config = dict(
    arch='resmlp',
    norm='layernorm',
    norm_position='res_post',
    inner_norm=False,
    loss='cross_entropy',
    max_precond_dim=1024,
    one_sided=True,
    steps=16200,
    lr_schedule='wsd_sqrt',
)
Rows from block 2 of a small image classifier, named by matrix and row number. Rows with one number belong to one neuron. Each number is 128 + 24 x the weight over its row's rms, rounded and kept within 0 to 255. All counts start at 0. Numbers have three digits each.
Before each neuron's rows are labels from the 100 images, of 14848, where the neuron reaches its highest value: "responds to" is what is common among them. Only what is clearly more common there than usual is listed. The data: rendered scenes of toy objects such as cars, trees, mugs and chairs.
# fc1: MLP up (model.blocks.2.mlp.fc1.weight, 768x384), inputs 96-191
# fc2: MLP down (model.blocks.2.mlp.fc2.weight, 384x768, transposed), outputs 96-191

responds to: yellow object; its colour: yellow
fc1.426:130091128128121142127147120102112115122132167140145119122128125135046129160104184116089194122129172092119130120131116128165128125152127125128129112096112099104131120131123129122116150143128141105132040127139125127129131187076126155127142182133134132123099118136158111164125126142151130115
fc2.426:123128128125136137137132125115136128124064132137150125130143180093135136115129156127090129138128116115077128127126110141113111122177131133119118140124096107085124129128128127130123148099025124088124129129141126130128142128127124129125119133142205128128124122127189139166135128141157120113

responds to: yellow object; its colour: yellow; green object; its colour: green
fc1.136:112127099151127079117101142121087114182142131118180143111124115107160143158082244128153128128131084121144142128128134097133140220156097090128110134125101127057126122131085168129128133129115120146133130123093127110159182130151124141118127154110114139139132126160130131112128129113144129100
fc2.136:124131121127159174128111127139167143135099121129134126128122157112122101137125129134127125115209091152128133129126127137126126131216124132096134143128129136125110124157135153128130133139113116132130128099111126131121217137119129042143084110110129127134114126116118137126129137160128111119

responds to: orange object; its colour: orange
fc1.434:148124125142130129085135136127133137131112115133112148152165132180130119130128123173135136126131080121132126125108129102144129115150137130117166128115190120139129126122106113134123115118125128157094148112102137168127036109150070154134128172126098126132237128106159100155075116108155131163
fc2.434:128105139159109129129113102172151129140125128141140125122127127140173131128119127094131149119167116107093130115131131127048109154130160110128119129073134122125124166132134156113124120151166109094143092133115120151132133120107129126132151136128126145084125131126128122135148169159128125126

responds to: green object; its colour: green
fc1.480:126131127156126128130094114128127131143129136122127121129105140096149122102124128121114161178127148136136130159135124108147106150107080134182092057142198119136106104068127184081135091150110094137126194114093130130136134131131118126164151130130118133142143119125151152127129156148117071146
fc2.480:120146137127128131105132138120145127112155204124134128125098121127131087116126126103168119133129125116075150154135158131125131112200152123113062119134120127135125134108128134094099128107132110122089123139134133139057127226108090103108129115133115112127118129122100125129126106132120158114

responds to: grey object
fc1.36:133120126130169148131130149156121100140155117176078101149154119151123118129134091103154128128136092130123102063164075116145126131114135113137099174145130130127120122114114128127137138119104136120113128157174130134133141130127126123100120181114125123168131141134191128142118122147121156130
fc2.36:154133129128134116142128137119170116121125066131140114107145128124112107149128104110159144166078182109054138075138128133137121094053117128129115121118122157150128133127092128146124167113144091127137126144109143126132137169122127128183123148138127125125112159104105119126156096099131126129

responds to: red object; pink object
fc1.377:107157121125126126148115147122069142134121116104119162088129142122136155168125165139124080140128122128136121127157129126114125121121196128087151156174134128131119128129182143131128133135085125141113133119126116076133139122122119126147087126128106158160190119125135129117128107121101122133
fc2.377:149137128129141115126137130095144124136128134164117122130098159147121119136123129156080104131133125142128149089126121127158177119124139128120132128129130127159118161125114128171118151127112105160133120127137143114117170150176118074225128050168129151130189178143096140106127104112126134147

responds to: barrel
fc1.545:151118140099103135175132143105128121157150124128114115112094128124131132160123128178109146126123153147148072159183129132098129108121127090113128113103129099114164138124106115212122128124153128041117128121121144120067129148129125131131127115105119120111127178127139126111142111128107132124
fc2.545:128127164106165136126135128112093126129168132112158128132124129128118122135172137129104134150112134109072078136129137194131126185121143119172092134134173118160126130134205131128124151129128161149121140148116130127098127154124125125109108093122155128141119117036090174157134131128112154182

responds to: yellow object; its colour: yellow
fc1.84:116166119117163141103104176142133137124135134123120149171121122135137091130123105112136124129117129127165136129134121126118150213111124156149117157125106130110204124131121150133101110072121113152116166132119131099116132127138131187127132083146129120108075070135170080156113131122112110127
fc2.84:127134124127129085097127120128144126142136131168122191114158119064077119128128109067125114138124108114106128127148186128145123126095102129144073126129127151128127138131144123141156121158132126139134189144215081131133127141143120122121127178110126085108113142134125130093130144154122188130

responds to: orange object; its colour: orange
fc1.468:127136129131123110091134143158180125131143117134128139137103131134132121142129104127123142108127107205138150110131127124136181144131149128133128129135181115166102163123037133129155055108125134147146107110112134172104128134021144115190114127081148125120150120128184137128126121120155120144
fc2.468:128114123154141106141146130211157131128071173130127134131196079118060132127171178130130127130120148104122126163128103080112113108133174132065138144128128116138124232127135129162202141124130128126146129130124081139177168128184103111145115136144129125109133183119129142129129162166100114136

responds to: blue object; its colour: blue; teal object; its colour: teal
fc1.527:127114131135139119130112125086125127138138152127058146173203180128153087131131122124197105129135113129107118151126174185094161128131135161125133126128126132136149133172154087125107155128127136133125128125097137140220130128058127148179113093128123087138130108126157129144122129128149123121
fc2.527:152132081135125117114122134127131146137132179137111125128121127126142057134112083136099123128106129114123215111121127124102140138081150117129115128096125115129093127176121125112113179148130127126094160129123130160114197178127127067159100082132134126099101130117147111127086128105116124128

responds to: tree; teapot; largest object: tree
fc1.519:137178117114128122131170187127130146154145161129128172098082159124114132134135118135134146128122127117121158162138129123130096128155163114151134217124121171177128122143100119103161123129141115124131136139158145133174141123144136125082128126098142053063127146108129133115148118043055116126
fc2.519:171127127126129115087155098145091186158082121123129134065098144146138034128131128082127125134133114105119144127146117129128127138128152126129090142221130137134160170170133132216145136139123131086103118149138130128136153130135105127112084129113128129130137111083151127122129144135135105071

responds to: table
fc1.18:148224123098127132161111129130141134137118123086091125136161130125125135128141115162130107128112192102128131127122139110145128119132126165140142113104172128117122091131129134072188159138127121129150122143125154129105122126119111150121129124163134115130101136099099126128129156135128130139
fc2.18:128198129149147188093134065177121117137119165153135126119138086137147148157132132073080117145150199100125125152120126127131126165139129130106128128129131139112131131129095119127136135128134131084170136130128128139128145138120127137130128076128134128118140115125124126129086097130122126130

responds to: dotted object
fc1.615:126128054176118137106110168120130176136081130131083106124117128160129125128116110116131098150150083118127151153120144130127138137154127145157199131128129137136120121151179136105059042113106126155076142128106220159101135191136139130133115125109126131141125156126128077120119106123126129138
fc2.615:126167067118129128115087128128124130133148128129147131087153135159119130135145121130000139211124131137124103098119148110164102128127111148142128133129130095135120111128157126122122133121111104127128141163048140131064169103163173178156128136137131137124152130084020128127123145146119148145

responds to: red object; teal object; its colour: red; its colour: teal
fc1.199:129118128152130130122124135127146129140127107115135112208166125116125093131141127131123061114120113087110117191129158129166162100126133119149123134146060125135129134114148140162138116122140117097152121126132127140129146103116129075126123106125159130132147111122084093124127104112114195122
fc2.199:130125113178064096105085130125153129119133126130156146139141126140139127144126129110128133110128130130142131103137135137090138115123126123122181158121123124129132165126136085134144138127152094129128127141126107128133129119142113116120137138178136135140132154140124125140130130115137067126

responds to: green object
fc1.441:129123130145129131128112128123133111136142130143121124108128047121136128135139189153120114255126117136110116167122130129134127167137074132121134144164104170113141123110128147091108100128136128138135127102081177127132133063144094095116121054164129137114127111128137139145133135118124126131
fc2.441:103126134125148127128121140142132138145059129124167162163128134172157129123175096133138131097123113101131144157098128109134129128128137144129115140148157118109190128130095128118124118128127144121146162122128129137128117107125131072129121148162086148128119144099117128119131097106087130115

responds to: pink object; its colour: pink
fc1.295:147183128131129120142129115107126148120080113181114125131159120067141147130103114163104129115118124095146127151146094128144122127148126151129135117191059183156162126096158160110139166040133110102164111124128138128195132049155077128103123126134136135129154160140110123113082155114068076126
fc2.295:124128156148159134124127130136144128134045129124136138109163127121169151135102128110165130133127099109117128134126114045130149150129146121131130108150125136128143141129128145129107078138141138125137147137130084129137164186090138144125197129119119129178132119066114133130070161153106087168

responds to: brown object
fc1.469:127123104110167121131115124134113099133065168153159137129119095131111143108050150136123123114129147130126150132157129168130125122107141126131128152124106129125108133127151143101129125125131128115128148123043119144141143133127109119131129154125134128137124130125129122122118145120141133072
fc2.469:135160128127133141089154067130151126176133130131127143129130168129131114071167141121142144130165128129134128143138126140137126121087129122127121119079131108136134131170132124113128130125177123131166132109195127150124127146140133164159142154141132125150118167128149126129178090178127135119

responds to: pink object
fc1.375:067144135151113132079129136132127130131134139130099130143148128153126108160116128119129114121132131144129120139152112092086128144132128123128081170116120142037211122127128158126059069131128133129151161171144135094104137130123104086117146064205185142128093118132134131109085157166125120110
fc2.375:128142125124143154108128127131123126129128058151125118144132118135150138164115123138131126123105153132145110107129129120162129124113114077130163129203133139131155118131131124145126133126131117112128154120122122143137109149116122102131140171138116134185126128113125146146129132126119159126

responds to: tree; teapot
fc1.695:113125117130111126127144197062131136131141126148124156118118154147158147131130128122127139105157139123129137128164131126131126134185180122135120154230145117128093105187072134112172179163081074171136134128133127124137138109124131094123160133128199123113113143103140134076136125088082106111
fc2.695:132141100142120109114133141126118127125067138117122127129063146125162122129129127119107120129129128121130214131206126131100128137128172167109133169174129129121144148129132159226128118130069127081117124128127100125140130126125105132121107128109138131128141132108136146116108127129129097052

responds to: black object
fc1.535:121128129128131128115126126136125128128125092110133131115144115128146161062141132144098130094128125102129166127173128128170118128129129096138147141129068146153130170126139161074143124112123123138123135125106107166130106110111126131114126095103153127190188094127152151123138115121136122120
fc2.535:136120127127116139128127117106137095116120150121137134128168128192127102118136140125135141145126130125139136076167075151158216120125134115135125116189103143123133130151114139124127097221136128122119128174132126111142150181111125097128103129159127096129156187069132124160139139070125121128

responds to: orange object; yellow object; its colour: orange
fc1.152:125135118128085110142196148106128127135126137126129120121179064129143195133130132144147127126125130126148138138116124129122131114167134101107123207113126130206150140128085136130122134072132128170121125127118124121160127138123101128138137147132158129136129117117114118129128103128072050109
fc2.152:121140120111137150119131134144157128117105127128132125147181162214130071126209130117124088062118075106124136152124098128125109167129128067128126118116134131085188114184121142099128152120130124062133126119102102135131126130147128127149128123125107165122121143120128133130122111125112128134

responds to: black object; its colour: black
fc1.359:152129110168120085127132130094142100123155128111121135133135135131129100136081120103124078145077123126110139201169110129117096127124106167128131162106171163114130117074127142130093127102105191122198130157149115128163123131127119149148148121122066145108135120066123113088134127127146165125
fc2.359:133134075142038118041179098104155122126099157129130115104113130149153132141142128142033132150152116108104160075133098126104109126131134125130077126128133102131128109128128122121143149140109131101140165130133131161110176150121112109129130141119122161162137137137131141129117091126158130133

responds to: light from the left
fc1.429:124123143116124120132144097126183146122117130121127173124129127096133119093129127126128132132129127124143048126129124113104129127127077127129127127159171108130131149127129114156126115091127142140154171129125177130134157132120129100109116114200104130129134129152139132121119095104117127154
fc2.429:135130127076129121139143126156116128122132146127116105130082126129133125127077118129112127128115116155114116128132132091134136134128166113142114119114205128131142126126141160133132123088126130133136142120048117132144177133121095126077081118124123127142127094111113138165129129119038119168

responds to: table
fc1.744:142142154128107162138128112120138128148137142147071135106089156130096095130131144139115069196075126151056172224126190162159124110172149081158160133142120123114140131128113125118132145128119121128127118137137130140131103130141142126113128128096129128148153149130113124128142127133135120147
fc2.744:162128129127128140130177129136078134099128127135149144129132162129125083145156128148144128134140218127121130130115130117102149129142129080157128130128132129068114153089176125128094126124121088136130120126160118123130156114117126106120088141105164127141117172129104126127151120141139139122

responds to: brown object; its colour: brown
fc1.494:133161138111126130145147104119086131156125136152113083132134073127152092117129139109123142135148132123129130126101119129176103166132145126143146068157114128131120142128148125127110127128110129138024122136112141136136128108150126114100152126135185117197128127129132168128128126129134135147
fc2.494:122131129172175130076102084124089126137136121134127092126175136123152127126117135135112160138078127104139097109138136197099126115127180091145145089118125158141120130139124137105128136176117113116091127205166165136116145126124127124066126125129097086127146150108112132137118140118124122131

responds to: light from the left; red object
fc1.251:152064130164128163119145142132128129144163122128127180135126147117152130119152127128142131130113125099119128127132123128084120140107141168152110207127130126074165129125130130129111144122127133110130129186128129126101151117126125116101136110174094120139130135107130090128132142203133169100
fc2.251:128123106128130148127127132128149150124120141156091128083128141125121132123139073128059222103126131125083155134144153133150125085135127121123124133126122151154126119056108128126124106127128116119122132155127129151137127138149187131118123114143129139133131130128128171127130128179115137114

responds to: yellow object; its colour: yellow
fc1.77:130106137129172127110126158123180115131121123134129139108131128124050133096111129121121153132128089119155135129126065112156142100135163124118147126138110148119133122130183139120119101135127132124128129065158056130130144081143112126100138128135112143128122128092114113136164136148134118189
fc2.77:130126151128097119160140126094120092128093127107202125134132130123137099133119107099133137110097138128123124109110125103149175191163112111127096106129115100125128111109136127127125129149135119131190139154147094140127139162103078137092129122128156140128091191136110149132137129099182144128

responds to: yellow object
fc1.157:122126168152130140154136134125078125157127111105128195098164092154129140116129128131151115107164146128120105110126126195119139138140110111125109132177111140132249147094144120133150195142134128145174142085131126102133149079145147127135141141155237132151159086132105102139129107127115079128
fc2.157:122152130125139109121147127130157134095136108136151119105133127145117114140066057134138062125127059127091131116117197127128128097123122129156096125209095142126154121135175132117140130124119134114165132129123130127128117128109135137119137128127104049171121156121124143134130162103127133102

responds to: blue object; teal object; its colour: blue; bottle
fc1.558:158132127124131132119131124133142126123133081119119126141145131126228196166130133116133142145096102148158085127104126132129135093130128135117198219133115121116131133127128125128099105126099140131128126123181124135119095118119153126120161079127116147168190126131127131089131168134128125141
fc2.558:141128117129109093106130126129150144115116130088139131129136128145137118142126135146117127119132122057154120116127128083126146129099114184121091095127141087128106144130133183128126126127166139124153128118128128101136138191137125180127135120081133177106102123129128128096147143128129122108

responds to: pink object; its colour: pink
fc1.607:141153154127133132130130108123131116117128084172126125130106151044094136127053120128126132103129134113142142134077135131089142097130135122142149137130029144128125124126176166172134130117129149137126125169117145135130121051169078131165163128130104122133113127168119141133153134124147132123
fc2.607:119100129173217127143128124112126141128127127137144104128127132128169166119094116133128075125124130201164095141137152132121101151117127135084129128147064101123132128098143149132157121128045129135120122187125129135124165105126124132134132121121104126060119133099128062122126128046112108123

responds to: black object; its colour: black
fc1.290:129131134135086126119134128124152119132162119093120093133158116153127214136148167129106155131131101143134136137143123128143154055129097167213127156160104123124131144137085107129131126118128127123130131126138140145123131122122136127109184093145062152126137129084136132128120152135129115088
fc2.290:141112055177118119134149099129122094124119123129132127124160128134141134097132117130132151171077128120123136127171128129135116162072212130168153132136134136126136129128154127157121128125121046123126139139055130134134128139131159107117126085128127125130130139132127132129129130126130129150

responds to: light from the left
fc1.420:136159137132128161131152127129167092185122141129131161119073145124096115128132123121167133145120132113134108148123177134129075137129077126121121112135202096148129135118168175125135119130125133106075148129125157135152088104155129151181118121125126124124128129105084129122079122123108130125
fc2.420:132128126112132124129135150133134131149165197175104128131069145128100133131123131129115137129130129125134112114136160129128189128128128112117147121128136161144125129126104167188124102093117077118102129130130125119130180097103161148126076124131176144124128127126129136056128127122113130132

responds to: black object; its colour: black
fc1.24:146133140179164134154129128181120198137180089129142106124139094130178146145152116105124105148111116154083168179086154129140122128128079153123121109140126129118138121139111057160140130119130135193141129113129104136124130100088128126143127129118124122129143115171097135122132131120133141115
fc2.24:126128125134135128148130113127128108122062180171130133120118128094179151131126138117129129153117116131159173103133129133114151140140160125152041185157114131117117128131117129129143051127166137108122075134115169092118255179124114128126146113134124141105117128114098146129132117139143155141

responds to: yellow object
fc1.277:130140172162121126129055118128140113152178125141158127140141124137167009133127143145129107143107151124122131091104140078117119105136130108093129126140183128179161162116156139132128125125128128133160205137117125129127127133240163160125136103159123128125136096124129136144128140070123130135
fc2.277:080168118125140146172153128135096113128163146124131134085147135136127121118173128137099135130144125138129088119132135115115119129117125110129128192121138145110129098121170127148071206097130128219131164148115129189124186152110126099133121128119131135116133129127118128214095122127126055080

responds to: black object; its colour: black
fc1.204:101096134126160135117120147140073136122131103131095172158129140136144091125125127106140138126123110128149123122125131094131131084129129028106102126139128134121095128135081121081132129119094078124128098122103121129124104125124103137129138142092166111110128129134133071142126100143153110128
fc2.204:130126135229116175097136130122153127120132134148091076119084119157121131120129132141129148126152127124102147128139116126129177110129127129109129127166091129113073155120123129092154084149129141192126137127128136123113129148108179147128127128132093145096125126053071125146125135123168135126

responds to: red object; its colour: red
fc1.453:128127100167123139094112086123108124129113125162127132173118130139125099178133107129104127128134127129142101117151160132119129087084147137112226191120135134137126127124146129128163068125111156125133131141079122090136093096136137104115086141155131129124144143115127136165134104151138122158
fc2.453:117129136176116147129137166126126128124135144131129107127107134081145121130099127127129135162104141063132140096133128133142133117113146129166145129131112120101168107131130112150124159133129143123121136200150127066126178129124112128097118173132187004127124111145131112120128136137112098140

responds to: black object; its colour: black
fc1.742:144126081102130091099129119077125150142130172124129085123174137155114141120151128128114123136129125128118110120132128123194133122120148128121150103167139151159163120091130118145103138050104125084130107140177133137131123113142101145142137128148110129133155150121129135083105149172136141119
fc2.742:156132075142133119128134120125131124126121127094149113114119139166232120127126128127121128138118130108132142072155127128139120131159144088126127126136119138136132127136137084109128134144129102123128128156153128123129235139079125117139156145104145126119149135134139133091116120120127128099

responds to: brown object; its colour: brown
fc1.670:138142160117080086120113129129126124105156216134129135126099129151125118056115147119103143118126129135129145138156128134111122100137145142129171123133122137130138150143106087129129091156128123182126182128128147156130127070186140131193121139171164133144151138154126172175113125129079113133
fc2.670:154140135133126132098111135092161126138143127127145114104133123141117037128127104130130120154128117128129147123127132186122125192133094133125128120093142139162127133133126097165127131135214111128129045133145121128119141140128122135129159172128127202124134132115128122135140128134117129127

responds to: red object; its colour: red; barrel; largest object: barrel
fc1.194:109123158092110131134116095116113087138132110111132144166115134089128124112132130128132169126048121125127095110127128141106128129102131140118121139121091070174137127112110111128151130116146139130154137168143125196165089150151130127102148125127146072127120138154124145129134157128128148126
fc2.194:123134116128104134126161140153105130126057112135173092132147134131138147136128126126146168112128174121143128089129129144141163093122129126125130074137024117132125159149128112083088132115128135128123128137128091119133127092140120126126139134126113137051107088117143100121124138198129132144

responds to: barrel; largest object: barrel
fc1.128:139107121137127134091164125132123134135126126114120130130128138125170094055059125088137121098129124129104108149131131126137130107134130115149136122154174074139116158130129151136147160119133121130145125130128136130124131020132132128133127123085082117148134127150117110123097128171182131118
fc2.128:102066129135136151127128122121197126117139142107183128139178136155145134127131155105152126201123139132133075126138129092128138126100134125133137132108132129106120131129127117140143117055135169165079204130124148160151126215092128127139196140129114191129124067095157140159129125094147060128

responds to: barrel; largest object: barrel
fc1.559:084105134123117107130138145127142166194122128129130147128114127130130140107080164136131163114080128123127091125128132105127128139131142147133123114077097118134136221128140119133134128106091093124137109147126136130087122125157168130122131056135157128137127136181130114067146114151157165128
fc2.559:130164083133118125157159134114093126185139132127119106119117098127123114116085145112147202124101138091144120128052143140126122132092134095117131133116108063121128131128119098117127141141133125090100143073128135126128122147119105124133107125092135117092100108137124150148151143117185136128

responds to: black object
fc1.384:119131108098122121135116179160116117148120126112135124142136122083085128191128171146126127149126136117129130124103119125135167056176070113085120167143060120129181083150122118128177121120127117106152122114129127216151135165161125153085146115131114079134130156132128100128139127095111186137
fc2.384:097133128070114144133123099096156185126106133147097129127133144136121132083130162122121131127062101165126140088107125125128148112128149151131042120120158129101123128124129120120106139119099124126115129090091178121096137143128130158119094103140130130093094090099145144124127164125127127129

responds to: orange object
fc1.749:164145127133127116128148166129125102124099127131106128142137126140097124129142133143126178131125141128142032189146121152119119121151159104116147128108128129077109132115131135128134139128086086125112135065125138087142161097129139161123153108123161142125123149118180142131152140115148121146
fc2.749:136125090124125087126117137132129134137130151086084125114132126115125103194118126129117114102137127158128125134126128130076123106102126126134120114132115157177072148124065135142124120127142122116144185126134131186136161133138089144143142129156132111113167165177149126083121152128101135092

responds to: green object; its colour: green
fc1.311:130072078130128127140142129089126146138130108128130136150134111126128127135124128137129131131122178125145110142130133125127126167128128100121101127120124079141153135145098125158093085130096108162129136112131136136127127129126135151132117141176152105164128083137131099134059147130119113123
fc2.311:101126116135152167168133139131123122121184128123119096102141126242149129134126125124122105091102104083164131128135123133048148153123101128134127128141129133126090128156126129102133123131104135092151154109150116168104192151129132127087128127122141132127095123131124130132132157126105137123

responds to: brown object; its colour: brown
fc1.687:118148133121145087129128089126103145131109155118139163128128139105094134092126128129122228116127122125140142124120128143128129142117127129122135123135125123128125124124170125136137126123133127082162104124127170160139122081133124182139137130134127127148131148093119108139120156125089093128
fc2.687:103181128128106142126106127141149123137133135137148203123155131127143120129136119127125128247116131128145120032130121098135104131128131128122121120080140144102121158184123123124128136119129157126128145163173134126116155179126124119142118140101133166129126112124125156132123133137138129127

responds to: brown object; its colour: brown
fc1.216:128122119182111125128146089137141156128128131132156125216112108133064128099153128170136113127121121128136178103126127125127137100123146128121150125101125121148126110123136127095154093092152129157160180145123114133131170121130113117172122112116135119134124134132121126123127085059090081119
fc2.216:164132138092115137109119153135132167137131109124119078050131128241132038129145147107120127148131127128118136120131116188095125225126111127123131129114217120130130120185128129143151128148195131087165110145142129133141119121126114122133123131144124136126127151160127087131179094134138138132

responds to: blue object; purple object
fc1.197:131117138116126104133106152126097162092151152094131134161126136130091135085114141141105127126125122114121119138135134046172175095137109128120234124166132124130118080131111115116181117134149202101114138141150140035135104109121142142135127135129081131118082133135137081130176119122099145128
fc2.197:104131133115169130145128126128127116127125029132086140153144143133132115119099162117126080105122108112131130128137152122125139175165137128140136128128132114111128136168127116129126185100124067119080115124135127129117188118130091122121113115127111096127121084125142175184095148218081126146

responds to: red object; its colour: red
fc1.201:120136128128113085125086128118144144108131130179138137183134161190131110126128137107062115139202103140120128127134161115131097118119119148147125115117180119130035128147124110127136092136129132125130137127125121125112148124129129092193059139132112125113111129128129137123140146127130142175
fc2.201:128104111189132137127137127133135110076166126131125128136129159111127130116065018054119107131115099086105118128151179127126114120129133148128151125147127130121191128120129127125127128125128114124151124107133132095154151123091099127117104118117145090112132119140115126130105141144126107140

responds to: brown object; its colour: brown
fc1.616:104122078112149132122125180092142125083108116140091177140132140127121131118120127132122122154128136115128122128126126102132155096146162135186122142127196118137130126098129167149128136119080104159130153132131057101122140113181125103152132113135186085168135124150146122128217097135129136141
fc2.616:123064118143157140120136114135135122140119119090104130110127104090119098102139122099120129128072159128129142107147145151068150157110128107138121144128163129141129128144142140137128115117173124113124105121132124142093143165135090120150199127200129071127125124183180137129126123115130132160

responds to: grey object
fc1.521:119136128121114153170125161128148123129081125109111125167129138082137049119131132112131128153126118126119157114141174139146131097108145108133103122146130130112129114136137179125159128089129138111147161155116128178130134124131155134128113134131114219128098111128177128114143184115129108049
fc2.521:126152123170108136128112110132143125128118129130090128128146180118179129130143119122128107158130127077120137120125186119119123152087140129125126123127124116128087121112154127102106141121112162218128108210121128127129127139130127140163151112110152134120128129161098137128102130097132127132

responds to: barrel
fc1.591:126115121108120116153183141133128052128140151120146122134128126140146152149129165085138157074178079133111138133118109128130102187138152134168127175128184128137041117109127143140106139098173050175122153127126154102097140116121128108128173142132136139131142130128158124131134192130130145136
fc2.591:093098136155072130102138125136124134142128215124151141096123129095210123174118136133129117129107061126133147200128126130113119151124126092112125125132120097174112124080129134145111120130141162118131124110133145114104126158092177087128133107104135146128109122146107147128214200104118127128

responds to: blue object; its colour: blue
fc1.450:079094128140152126133096097147145089131135103126156121143123129038117130127098108120124132119122156125175128102189071118158129102134181131125130157139130082122174101160167122148127144129132122104126129142149130145155096118060148129128129134120111131129133153136111125130177162154126110128
fc2.450:135187131143121067159127162136151136127140128128125118133128137159160127115103129127117124126118127119129128095132161135133131128113137128128128123117124127121128119122128124124110123118127131066129118126129156129096178156104096116140131126079129114127137166122140073132132133102123128122

responds to: barrel; largest object: barrel
fc1.14:166104164129130125085128140114140058141159132124120125130140145144139131144133125122067131109157119123136110128129130131057120127133135133129155113158169124147168132130136107114161167106139116104150139109128178205111128123134147094134114213127128121094098138113128128130139173111181094083
fc2.14:121131119152131088157128131087103128108129099127150124129107128142146128145133132135129129136183196127096088122109113136119102121115112131173124116129168126128128128146134094099078128173128176108108124139121119134128106152127166117189090125107124144129113111080128128140139100120136128121

responds to: barrel
fc1.456:118133165127099119127124135122119078123132114130162188130128128116131126168148157104125142077110088161129122151126108128117115124129171133149095135164117132133128139123135117188128128141149169125093111089132117106127129135133140139112104156156135169130128128148128123136144129122101164130
fc2.456:132107123124114081090131120117125096128136128120170124105096126094142125138136159116127137118139128141136187129128117145116084140128153099150068143137129132077201133115179148141126123149128152158139127128128131093129187119141116121127132101151159158112129150133112171131141116151129125149

responds to: pink object; grey object; its colour: pink
fc1.697:126125136126157178188129131126120132153129053135112128182126125109144150115101130145144099122128127156117149127136108127129142128154140152138179132202100126073133123126134120108116167120074115135164145123128122143110094128124117126129125128127140105134128128194121121128130141126138128118
fc2.697:123140129188127137182129171124120145111122134095155122132110174118126119125107171112128179092138128155116142164122148134123113133113133131061135128156099124087147103112144148113115197149127132157135182098130143155128130127115109125139130113163127139126123127123072133123190109112126126130

responds to: trophy
fc1.628:127129107133127140144131120130121185134101145203072117135129119121119124152146116137120172183096139129129136141090127129130129096114128163157131120164115109110152126073069116134184132115091137125126098117138129163143114128130125130135110130134108146126128206105137186128108125128126103121
fc2.628:164148125153181120086122130121082120134120127137126108128113164108129118111124126123129149106127128126152125145129128141145139134091119182129107135104199125128131128101137123106139141190128117142131065100135135127143091127130090129141133114122127178155130074102132163122120127103133168148

responds to: table; ladder
fc1.253:148131143124137128151127145157109134165123132131132172171123064129116117122145132129122077140130194128159130144129130072101073083131153142123118139141113125067120128136145086128135129129172148144123117176130142154133127085123143136080132131128140126163113109136128096125127093128119117136
fc2.253:118139127099127108110119142137175115108130132131130128134103129143124121136128124132129126130122138116139122134132201129128115141133141126137132163128131129144160127141227128177134133124101128126130121126193156114135117130126130091131115125124131154117126124111130137128127138122137136121